python train.py --arch="jasper" --model="multi-label audio tagger" --dataset="babble in 24 made-up languages, each with its own sounds, syllables and stress or tones, from a formant synthesiser" --train_examples=39062 --gain_aug_db=6 --n_mels=64 --hop_length=160 --input="log_mel" --spec_augment=true --win_length=400 --norm="batchnorm" --hidden_act="mish" --channel_attention="se" --depths=[4, 7, 7] --kernel_size=9 --stem="single" --widths=[96, 112, 144] --num_labels=71 --mixing="mixup" --init="kaiming_normal" --residual_init="scaled_by_depth" --optimizer="muon" --muon_scale="match_rms_adamw" --learning_rate=0.0077 --momentum=0.95 --nesterov=false --orthogonalizer="newton_schulz_5" --adamw_lr_other_params=0.0028 --max_grad_norm=3.0 --max_steps=8200 --batch_size=128 --epochs=26.9 --lr_schedule="linear" --final_lr_fraction=0 --warmup_steps=820 --weight_decay=0.1 --adamw_weight_decay_other_params=0
Rows from block 8 of a small multi-label audio tagger, named by matrix and row number. Rows with one number belong to one channel. Each number is 500 + 50 x the weight over its row's rms, rounded and kept within 0 to 999. All counts start at 0. Numbers have three digits each.
Before each channel's rows are labels from the 100 clips, of 14976, where the channel reaches its highest value: "lies over" is the class under the peak. Only what is clearly more common there than usual is listed. The data: babble in 24 made-up languages, each with its own sounds, syllables and stress or tones, from a formant synthesiser. In brackets: how many of the 100.
# convs0: first width-9 conv (model.blocks.8.convs.0.weight, 112x112x9, each kernel summed), inputs 56-111
# convs1: second width-9 conv (model.blocks.8.convs.1.weight, 112x112x9, transposed, each kernel summed), outputs 56-111

lies over: /aɪ/ (51); /ɔɪ/ (32)
convs0.38:445467533502438506598509341411516571464489461511482477490464527510503470436490432534455646582469466462611482446529492440478461568462505451487474503519492480466540545521
convs1.38:454513505532506526483460427522482491488543590412533511501485466492479502552466451540518604437546479513489480580490454541469542536554448475447475381486445473507488417472

lies over: /ð/ (57)
convs0.1:396464505498433522397497447479469496483513413547530551427486503473491504549463497433492508486535540451444560512534501441498577505519507540501556511458484504523588472431
convs1.1:500471401460473479571502521433442462402471466501429492503437513443438453505516435438477580509547517476528490465499559580369561510505575571567433516517481463496526491533

lies over: /s/ (55); /z/ (34)
convs0.66:475478479514515495546520533496497552480490498498493500428483500490461485459491492538492603358542498540399519525446464462488497479521521444440500517450531485452850551455
convs1.66:533497496487495485536456575512485500353569578549539510562508509592478520561527428479510666460526550498439416499500496531552525492555469464463500474503514448512671516550

lies over: /ǃ/ (57)
convs0.55:470489469496569505452507588472517472492444425556475558483493536526477608504463497528460451442508495582280508498446607569432506436524489432431550516458477605483444494410
convs1.55:522476500432478478566552349503521485551576526463534499528555442547490447494542498568571575509464511389516531584516467464449538518480572505438468497473545459496474519449

lies over: /s/ (68)
convs0.9:527512470504554448466514477445462594527562572503519471464529514463493529440498470506509572394511474543590490450545537465532511534493541422481491506452506399568736520536
convs1.9:549461526456498555525505574483503499472482548451477507590492545540506462518497456472392563585474447486397497502498486446575519529503520458516460488569544531589662388535

lies over: /ɔɪ/ (73)
convs0.19:550573504479447444507530620533535497599564548456404521479475477516404493526536544431476491413490544507426543483593470511458471435543481527538505501518502504488473488520
convs1.19:499488484545506495504489369465557462488484466500647496483459546436514497414514469585502477570486536472534500490400465519440519620551538509471467408455617461391523550544

lies over: /z/ (49)
convs0.15:425519491481461469415572464552547474486475486481561505496503468465391458497557519503540573451581472461495526485524451537541478519502469539419517493497399428410510511496
convs1.15:464446459453514420472515659479482581439547460550506509524468490524550480399536547485513486522513379465549519572478551420516416507507522513532495492442497530488502528546

lies over: /i/ (40); /ɲ/ (29)
convs0.44:532521471440471428502500530441448434533465482449592471432442396475456556445488478489445512559448457519388485538625519531477546598480462471552459483444452464519625507488
convs1.44:514629536542565450536418571515489503449466480426494503593448461529539506479504505440478524505482566513454508418395601558549602537487540454503452502511462604460544564428

lies over: /x/ (63)
convs0.26:512486464526403452490514442468468480449555526549511475443556505458517383494387435491539507517467539458561545500551554526525529427481547478488540551405544475535508490454
convs1.26:545544531533451487566516474525529428567538621446496454540489534573532459581476437378517567469572432460534441513512472520430460532558522412505467437541473537473492449430

lies over: /ɔ̃/ (33)
convs0.54:458523424449463461438449566460467505531490491544471564430577437488470470445477528426519463478523456563538445484573456469514461591449589492494537612446486535514502514485
convs1.54:530474460510475520538514523563493509536555396449437607506511535499530483404590465506527529549472477449462466512508552542457528470534504487587466509555502538514503500482

lies over: /ʊ/ (70)
convs0.46:483493524550531505507413533492518527476537550502459419599599520451463506507483476472491503449483493611549480466443527534513567511468464472505410456561523436669435547480
convs1.46:440472495601497406503494416506459505509489511368553517444506483546587442478543486498544465460559436454437488549589454505413490444472539466437548428495588547436476464516

lies over: /t/ (50); /t˭/ (33)
convs0.92:518481503505512525432541539490526478471519419478532465419457492507436576507463521500517434407477419547551454495439492537524486538534433404625536512483531455454376467416
convs1.92:473490458481583508541534488515560578564498498523502465596486597513538570475512489534415543498478459514446471571523415532464569583498500392541473426547528526512354543495

lies over: /w/ (28)
convs0.111:543513484461434523535493580472545439480530388565519438478564509494511410464537578490561453447517523442386500532467499607452559539452485503466398560550471475535375552481
convs1.111:506462468478436521527498492536507548541516585423548477547418429540460482485511468510462532437511509508423468550515492464558554509495500490508460569430505488565436560497

lies over: /z/ (41); /ts/ (39)
convs0.50:550499501444412544545466543447449483458548521512532578317541517520547525461515519449463543424514539468523550585584498495393444471517528556492516615435524571563538492585
convs1.50:573526450505553531362511492469502598517537399508464486464511518464510541439565489565444692534519562483514477489449468479483512539465414556567482503574458481494588553526

lies over: /i/ (63)
convs0.21:516540564476548454491520493580409540441562431510472515535521451458408575478476523453459480536480446625490501410481543396447569396481522473541450508459440427636442428493
convs1.21:453507427586479437529477456499519497492527556514539460517595437407507487448576460467501543558460472503515422494503598530476391494517541487477510439480542489337499548508

lies over: /q/ (37)
convs0.30:425553510501496527480500448464511484452480509538519578446509494430502511440390537503474400352471531522502591451479516554475513512477462442586449596506505430529360511370
convs1.30:428559480472496515501468470490546456496571442492387497540545513535468516478644402565477553468508464511448445521475536473505462488571419400515520492534440483452389412409

lies over: /ɝ/ (53)
convs0.88:506512482498526454512485500477485470486482501524486515465616540488445526458543484511490493512592493495533473538523567497597493558469594507500501455520422450606513506523
convs1.88:535542522457519504476537534479456471481536477481438511511621485416603492538548485351515514518516477551532463444420490504482521501501604534499526534497599556433522485476

lies over: /ʊ/ (26)
convs0.82:572524499476395458518480472474517565442550426418478446445477495517540416517408507475390522480486516524452487504527506384519519609542592517500504534484503474509510499551
convs1.82:552475503470555463503404501488566523457491536473558489561523574571504503405474460476501454485461498475533445616428510484610424467483569470491500466535451594419514500508

lies over: /aʊ/ (27)
convs0.16:518473518519530526476573495463473478405544431421517471445474500505388490502459619517541555421528472546479600497595469507428479569497473460517466542442468458504600461422
convs1.16:546526433502447512486532568515604609534451485444450494563545435529607487456550526475540588488586431529545531494421523537528502565448477488503558448579562512532573524400

lies over: /q/ (66)
convs0.13:472472518492506464578449552493427536470454438536524565472474465459479561520524417509480444444493492536526433558435491513495418460527489495412541481401462561570450515704
convs1.13:455456500580524500534492403522494451466613445396532498598484558542567533494584477552438513512502654447487521503430419489554521472543504500448506453599436500522449536527

lies over: /ɑ/ (68)
convs0.6:458531484524511473488598532484502487413571505439570537443446505458508462520484429480561533496430421537418468490476484337563442575553451566515447489539531428481536482540
convs1.6:444432489545546483476416540489454501562578513520518490486468411440496544542522440455447475541437540441445506513484389539476354482525567537521501418497433511489511500490

lies over: /ɔɪ/ (62)
convs0.83:474518558487499492459536529502549478541521482568495540505587504499409444530480502559536494432542544599546499481509521547434507457484533437523485438513451436498412470436
convs1.83:535524499489547547502570507496522559503457510471544553489459470549566539485512467472510502590476472484463569521549464372594506510551511460528510406496376446499468511535

lies over: /y/ (80)
convs0.36:470458431553509478469588550492493483497479514502539487492509562477434487452483497514473514475564476476518553434473563493476486562501459514496519374491444482423473472493
convs1.36:512538540495504570483419457489573578439465478546626464483413432522621508442538508466507530591495505506415544528548557464614412436461526517505525527537423580493462498526

lies over: /aʊ/ (94)
convs0.45:522507444447490511563525505423443508494525542452515536495462487457368498501465466425469510475422522562533452480523524588435517543551511554499484463534670479506476482519
convs1.45:503484548442562530483525521495625457431487474513411487440542464489669523493505460455480483525536566481550480555461446440509512576434391478484497391499547508654520536507

lies over: /r/ (79)
convs0.104:447456497497465471462475599446505494497458471476522501455584490476524484481554472442524541490510547506466595460485508430424550413467437524455515433514504610486459476503
convs1.104:407520507548446443519481453456561467479541532422443518498516477481542490447483419570503481534436439458492534586528521498488480413471547501480585578527499533465516458516

lies over: /ç/ (29)
convs0.37:610575487443517465509492526425526473415429451456517531381445528449492574515415520537474500517456496601466463534461527577496406446554508508443444475487489569514485488493
convs1.37:547472437529421608485519429524479524550558430668516467523523481499511457492510515540479515516470552452590473563513381531587509440541460502506461520517426452561474544557

lies over: /dʒ/ (58)
convs0.35:516477445408554457567593454549489512452463481464488454389514551451483544394541542518405504461480396470465460520522451526444471529530381559472543483374513461500495510439
convs1.35:449466480433557466481373469546500547556536520443469453578459487390450512539495549552410570496532543522473505506503553424458493470540531567570507539376469463503518504477

lies over: /k˭/ (43)
convs0.105:425510502449438528425554549506472489411454416480379519473418493475491541540449506478503520513561463490633479498520489451474436559485443564553528510481480575532498464548
convs1.105:549518469489454517488415397526538507534489695463421594551493458517495473536455513565512424492485414506631547461472516550497536526552535494520475493483519468535494494502

lies over: /ts/ (82)
convs0.57:519506415405488559457546495552463391499618484520532507452413481466469411454458442533367507529433503510499466465482500552527468408580438573497557574510464490499576450526
convs1.57:459497438516523511510465484571532431550443536510578482513555592463489448362499407478506484587428530541485430476459463494523504444508529588558416506455471520470520502479

lies over: /i/ (28)
convs0.60:459541455489551526552448473559456466596487416455504435451430463460437532494470558421504459593556507465424482434483644476483575431567477514515566525469451481455476522482
convs1.60:507564503506447501503529427521514492430492456509481486488427475438444523469453463555471429546453518423613469453565614474453448505502546494486530555533474598464474505513

lies over: /ɑ/ (88)
convs0.2:504474494545484501485614483479481548524491492476444495512460422506489482514551445471511470445481545571496464528539480507497490516519527553503485510456554514396464513519
convs1.2:534512491475491470505595532573425495473515455569652524500578526502568524485492551480546501535547464448498536450494523475553551438444590480554532388520398515485491478508

lies over: /y/ (33)
convs0.100:509536441540506495491428525543631499561468397501496439441527471522541549495493537407460551501489597459488511446561540443547508492534540497538528409531407508590443515490
convs1.100:512452467582517485479541475495501523463526477521391546481443511442541515477482503574550543496461490407468526446529586530474546510538485471501478534565420442440495531534

lies over: /ə/ (50)
convs0.11:490481509458466437474490528528472516562510520440573509501500445476401454480495551456501517497492486556574535454498508504541514553520543450430502545447458362557507511543
convs1.11:431508454497509425580407580409458518457477471472535491544523581500571547509525469516440467472442535574509478460505563400505565570478505491419439518551488518524478513523

lies over: /k˭/ (64); /k/ (33)
convs0.101:556466526424460538507502462405487538539491445511458500453432544524549634476462512535520466555533509568517485462422514508404494487508486511490529543506546419519489462399
convs1.101:409518580420459514519497537542513604549505530457507526553504476547467446457578526486501451421439464583577494581604590449528506472570516525449503496512556571534473472490

lies over: /ɝ/ (43); /x/ (37)
convs0.43:523461465487476448444493526434493487488507486470594547528453472455483471543448441502484501461437535548498452551551504481564433532501533500451570404526582463711503504547
convs1.43:539538517523459473512490535494537517509485530521422485504488502535579482483473544527461508511451472525415434453517476522441507445464563503480455510503506519394487493488

lies over: /k˭/ (43)
convs0.107:508459505463483486506561502541418549522578471476521467482538561510491538479419539561436457431422429583567471497557483415395483412517474540451472572453613451549475462521
convs1.107:446490514560604489525493525522453461621530553521610495566490466436473482486506543413493469441503448530558492472464530470490510449464472457527557488495490499503489540419

lies over: /d/ (30)
convs0.22:441476459455493468444524567544509558479519494474429510559433520432429508496440542551555593528556559443615529477482441443497584490431487461482533520459445486462525502540
convs1.22:503490429476404448489441451532481503550501606465482464474452448522507516428556458456546481504567472472461468559601449433529456456454504492585470473512409477531488492526

lies over: /ʊ/ (30)
convs0.0:458482524471373594518428494535487484430495603487466432469527469519437432479526468565463440513514472478541500450503495451446515512513504490513450499549500412585474482438
convs1.0:506423492607499494545540536509470459577560528459460443536555455544564416516547521577513473506594424519475452647437448508540534461480457527440576483484446534506472462497

lies over: /ǃ/ (30)
convs0.10:516464544453441497475515521471471512490546509468461532551460493510442557505501493536427463486507555526551539437536503417486544536492442520467537545546546407476495485461
convs1.10:533593455523545379545475526469468496484455528417449535550515483509499509446497456540503482471485484457491368568514601531376411548508542515480482490483536562481464547466

lies over: /ɝ/ (48); /æ/ (32)
convs0.99:558622507482451494466456334512536510568692454531518490511455505533541507518495459451485506478554480513482591497525504483440445516494573524538515476537488631517486450587
convs1.99:453518466483489503480601329483511470458217413513494456463506506499531469547451546572468542483505493499510472495473485580538495443577468495513519490529488470508483514504

lies over: /p/ (93)
convs0.64:544462453430530467540505507398451494562463434550487578390485448431470582479514400509520487494370458436539444501530462516536512498471500479489576468426508498527492593404
convs1.64:432511497515545472448435466325437558553489513417470477535445564465478441470494374462432512542479381512540515478552517426533430538499538422491512481473453476500473447517

lies over: /x/ (47)
convs0.79:497534485535452463442521504506504483535486486464469500449503474539452398486472513495531609560504513590568569510592501388493473493504508440436596495435560458474525466526
convs1.79:446475450507466446591573551516459510474471574470539502551563452505471434366460470457463527466508555588544467483531510541464414501443507470476437472429527559531462546441

lies over: /dʒ/ (57); /tʃ/ (36)
convs0.78:540481519510499535530510584533444469444490525549485580512531506452428480491594479589529545466577519534561527459471582444467573468474518557507521496557470653470448422581
convs1.78:461485464556512434528431479463497514477548568430520509568469524481491490483431489556411462573446397506425468548479458500466445486438586435471546458419517460509524430464

lies over: /ts/ (68)
convs0.53:525473517426532547447565520518475426494582407505482445447437488516482544452480507495405486431478478514582479619425473504571492510427465538633430519536520407581487487582
convs1.53:464499524507507456485495477517611462520576542530486561567523522591476506503514460559526405373528434520446501469550520451499550516478531588545510547656511532496381467490

lies over: /e/ (26)
convs0.47:445550471512436531472484439485519436503513404489489500434532508444450539615558432475605421524456460458444506462546490475477494561578488464555528543434442442537438458517
convs1.47:480394505435470484485446485453446508577472409531486475481400522510468513455465485573510379406525491533541457529456504542502473505493580577541494526583540494465559483492

lies over: /ç/ (62)
convs0.102:527456522458491497499436459438515508588496431497504460435546507405467516442564535481535568639543393544534504483495497507483460482489476489487385480464488458507595516532
convs1.102:529571488476537454448407495498491508482520505524471582569496406463473496535553471507475498400525582442480422548552561532479480431504543467580570536476570557495502531395

lies over: /a/ (83)
convs0.61:527547480501530488523682497516460455486597525522673456498380578517526527552457587527490520540514469485546538523438514544589467448508514438493520591532491522464534498437
convs1.61:488486545448488485505578446500468478509522459545497513497506451444501479535521513413524484518507450559529473528529552437604560509521530488487588562468470603454529434526

lies over: /f/ (36)
convs0.58:508496481485489476476498589529505427559482450503480507399452526501478506491475568478492331461536490546454530546432505493401554493473536508407537515397551484512495507565
convs1.58:463514510477426476557553487535503445538502545557450552544501494552557488481458525503478386390448420514500465473554545556504589547472562413522543448544516462530345446475

lies over: /ɹ/ (59); /l/ (41)
convs0.33:471453472520504474473417487558505522545482448482578517408597503384499460500570546443485494538527432507405493505501537506475521496468501513522479468577493444523479532480
convs1.33:442440446531512496525520497439532448502491502502489461518689537386532416541379540529469519488595511575490578485395491547549468474493564468493517439484489515488480549512

lies over: /ə/ (99)
convs0.24:503425421461526516516592441524491530510509450542498552525551498507498494530524358500504438552483486489501539538473514434521469478470432469534469516411435473557469444524
convs1.24:534546509543553534476566536534365555531524497573411497526386440461486545515456506450487595518511516491519541484579443490440486432545415520498493443542478464520461487504

lies over: /t/ (31); /p/ (25)
convs0.18:458592453499455582396535579413399496460490566516493497383507544376484489438601467530419458406475498517456558455490515451508507532499466452553597527514495462539506458412
convs1.18:430491529520493581463422515451502446503534489546518488560498533518474479554439479619357421358477376493491498517422473539579454518536581504451417415534519498464462404432

lies over: /ɛ/ (40); /e/ (27)
convs0.87:546507526520470441514596490528506450520524598471371504584448446482492511496381483427492534551432455472538515424452603439487489473510460496534476509498513491480477511477
convs1.87:498512454457509493509462395468435471513537459503502462533433562508500486618573497445523495374500496504617509542580435480531508509524520468433496476521534504518488436543

lies over: /æ/ (58)
convs0.17:525608513557494515476543424448561536441390486539470493539449544455515449530417500456434480450456434559519416505570436464514366430510469545466444454513469674512503521504
convs1.17:509433464448484507470563481503533443503502473427489527497456444482544496465486483646498520541483531426464487492468475546402519553543477496526489427524540383425502513518

lies over: /j/ (38)
convs0.42:553564486489439497567490459541549532518483569456596404497481490493490401433507497481475495492501508557605549503497397433611442529505557493550395560588440467541566528525
convs1.42:377460503487455482511594524477474424469561487479475453496444466421444427582510476395433561564463458442496490635581496459505391441439472535523509459467554532453518452476

lies over: /i/ (36); /j/ (25)
convs0.97:523507482502497545401532504490466469420479460540518448568476435395511448436585441453548546673512457468393457520455546482510576490436403469547485544512522500520509502441
convs1.97:468597530495483466474461586466527516460490614455560466543463509470439486520438510439509470324489371444498474561523518470443422485444464468465479506514559449491494508495

lies over: /b/ (25)
convs0.5:479514513491501428558489457510529506539509461499605495407542547496508511394612522585490475362529425489449499496548545537399533398450421488550474451495506484506487498334
convs1.5:474453529585527481410437567527470559516555552460582487544481477470544535567521494400462490511500433455410499427407509466562490478447542421520494424503518531452487500431

lies over: /p/ (79)
convs0.25:519463492505458520431465440492469547382480450549508514400481461454527491407507484516393465430472444594481536496426506414385454546510454500439548542462499452529512562400
convs1.25:521492332485551547503517460549487348461543510478475370562488498485441484517493531493570523486595362483490454469520524530463609497474521565466524486522557464445476417564

lies over: /u/ (57)
convs0.85:517508495499443528488389457500526520458489434465404473506532523537429492527415482624505482469447469447529454549501579476421546493501449465566437589554540499439586495516
convs1.85:557493544517511499544509533455547454492522407543504556481364481391456485509427478424506543553474474522570474406457497550474498493446538561521517452456490577497522550506

lies over: /ts/ (85)
convs0.90:553490511533487554477491544439533414404468487519499407469503498571558408475597465520461462459323516481411479541526422503520450520477501496497499462457512524467508411466
convs1.90:459592516438472503451517510489527527574549443511490478497451496427468419440365481476450535551372522549492482403463617477521549427484469573575535460518444501493502407560

lies over: /ǃ/ (48)
convs0.93:521507496492486547564527425472477391580547489495460499426426552559541502474487472467496511477408524398511463499550454594522513553504470504490550467558439475477532571468
convs1.93:536573487473538420535522482408555373418429446506516530546431471504497544637504470482454429580437520491486431499573504472538503421506518521522417485514537528420538504524

lies over: /k/ (52)
convs0.12:548518501462472500481526489489596489479459532499509405472527423461543415551479504499542473509408466443443477588447516444506424442440446394518569515454513514518500475364
convs1.12:487513525605480459569546509421537528549495522457543394538463419488431419454469451429580473453480483491469458519627518449555523465552532468445519502467533452534514579486

lies over: /g/ (52)
convs0.3:488483460469583553497560605549491493486397435528463534429526527494502539549479573473568447459506496454505522558540473541496505507518462450457510530441522653474385499441
convs1.3:475522408494533463554491418545442548443528503539509552514562512496507539510453513538533431449540478526515614541526459444519600515519569564537536564510566405453431503514

lies over: /r/ (32)
convs0.40:498546578524472532500464567553555482468528516505409417554471570417530464501630537463497509433493492483588485510517513489436545477415468449565432438550409500472471477455
convs1.40:514446477433470536550463435508475464483484510523444535519477448544487487523425490467526508513497436432479503475474514513566481401437438516462463559463534472579557465446

lies over: /b/ (46); /p/ (26)
convs0.63:530501446469598382460486520516513488470536422516501495401545473462555615525545513524501504460497526533318485416444494493477569509511400504422584472427481454466448521438
convs1.63:541499509445502430461511560541490523468493631391482439597456468536448431495499498518505437452522382440453499461542463499517463568455594435469573545494511534544438463370

lies over: /w/ (48)
convs0.68:596526574485484569545440525427475496518421499482414507536690505557506487482534501503476426480576497458434522512471498562445490467487481452495454489547422529471502411460
convs1.68:535498492519558413512485500506469536594554508531483540478471356505517451498458533417514466427526416530549493484548522386529518418469483477576536542519397492437542473414

lies over: /i/ (83)
convs0.52:516548453434517558488510533533479471538485499482533467453512392469464508481512541440491552565547523446466510437525653498511521468504505495502544610507445452462580443498
convs1.52:529609504505551529495396547486491473491502470562469474471523424552446504439401497571504541531460524395484481493473623536436436466472526540483489437475469635395500462509

lies over: /ʒ/ (34); /ʃ/ (27)
convs0.94:541474385427523583506411516501482499520485444491514489418583612480421569505470493543495488485523504495500532438483553392466539538545480467478583525551544452568528382499
convs1.94:522476573398537465525499498533466433585504555557491596510423475457513525448416500480546487500524507573523554430479499513501399601589471450571478463491552548426501522538

lies over: /i/ (38)
convs0.72:556505501476549484510511537495508489442443379503532456494565475500401531459573452482536460562469488562538500526495587391470512556481483469508467501470442432518473442526
convs1.72:486613544532517468492477513460494448447457510514462488525617446528586506464416469464523562582477483479532524452502636618439576500460528514475501428535527573441443582493

lies over: /dʒ/ (43)
convs0.103:511508449457570486442533486506533394434527509490528519459504497494515495471503481473479514432452376471470457505457438494431495495485499677541451494637488426537387529509
convs1.103:542478474465507518557565481616529552550518574491478488518433533407454505443588485547473442599474537463446491388499529492566516547518510454585521541310485454532503432532

lies over: /ç/ (57)
convs0.4:476521513469511474573519588394497474591497440491488443414513478480468467420513502494413424532411464548644498495533529482483493505484458502622524467544520521480679510558
convs1.4:485557553522479466503543457456538526495516555540475526546528468492466481514533455502418522594382612535559513492578573538513522480552466539504526523497636437429461552411

lies over: /ʎ/ (34)
convs0.96:495436537478438507461468545499480481487518500522603483512507509491458470508528566492516415512467481599479423520442558545418551445470473481490502501429503546433395468425
convs1.96:481592492525509455545539484512480496542516510491500494544537436464508529568468531599539507500466464421440475505468460459490428507492507508516554531560610569451444544509

lies over: /ǃ/ (54)
convs0.48:474552548541447473500516417482479488441409479487433497510519510423591524465546433497434475498513429440703516479594431420488473591494529493531556445486444432455382516457
convs1.48:444433516478538449534523504526488512533464540434531522532459399576503489641463444465573456542519579473503516573620455469459547444458527469533480473486516535532433540500

lies over: /ɹ/ (74)
convs0.110:496466496421435530521343481485551449413527538577528498490540515428484411390545507544457476477517438479533472476511495439622493459531539479496482479473538470549521533531
convs1.110:510560502495531404487433514567529521473535502467426406485541541430543547547534442507566501494551477417446469577591520492444613458437440499502512422483527519593483518467

lies over: /aɪ/ (33)
convs0.65:541567532499386493441599555508578482474529457537515486523532558520467427486514521520503511525543504462505531483501519485565471540568481527423482459531539475574532526565
convs1.65:459526478469500610572500420470494410459494504408502458480502416536517461523485466512516483516528534470467486556578508397532467333549543543468519488450366483480482526532

lies over: /p/ (40)
convs0.109:486488485445490510512438446470438473447473480566514462467448475474439478508415471512563452552512528633433440517494463523531495519388473492506606515539525436496475533527
convs1.109:511603525465504429502530532597498488470511418546488398540478662524492489483466467488443490554509503476443506524487501492434453534480594435521449493461606590517486491437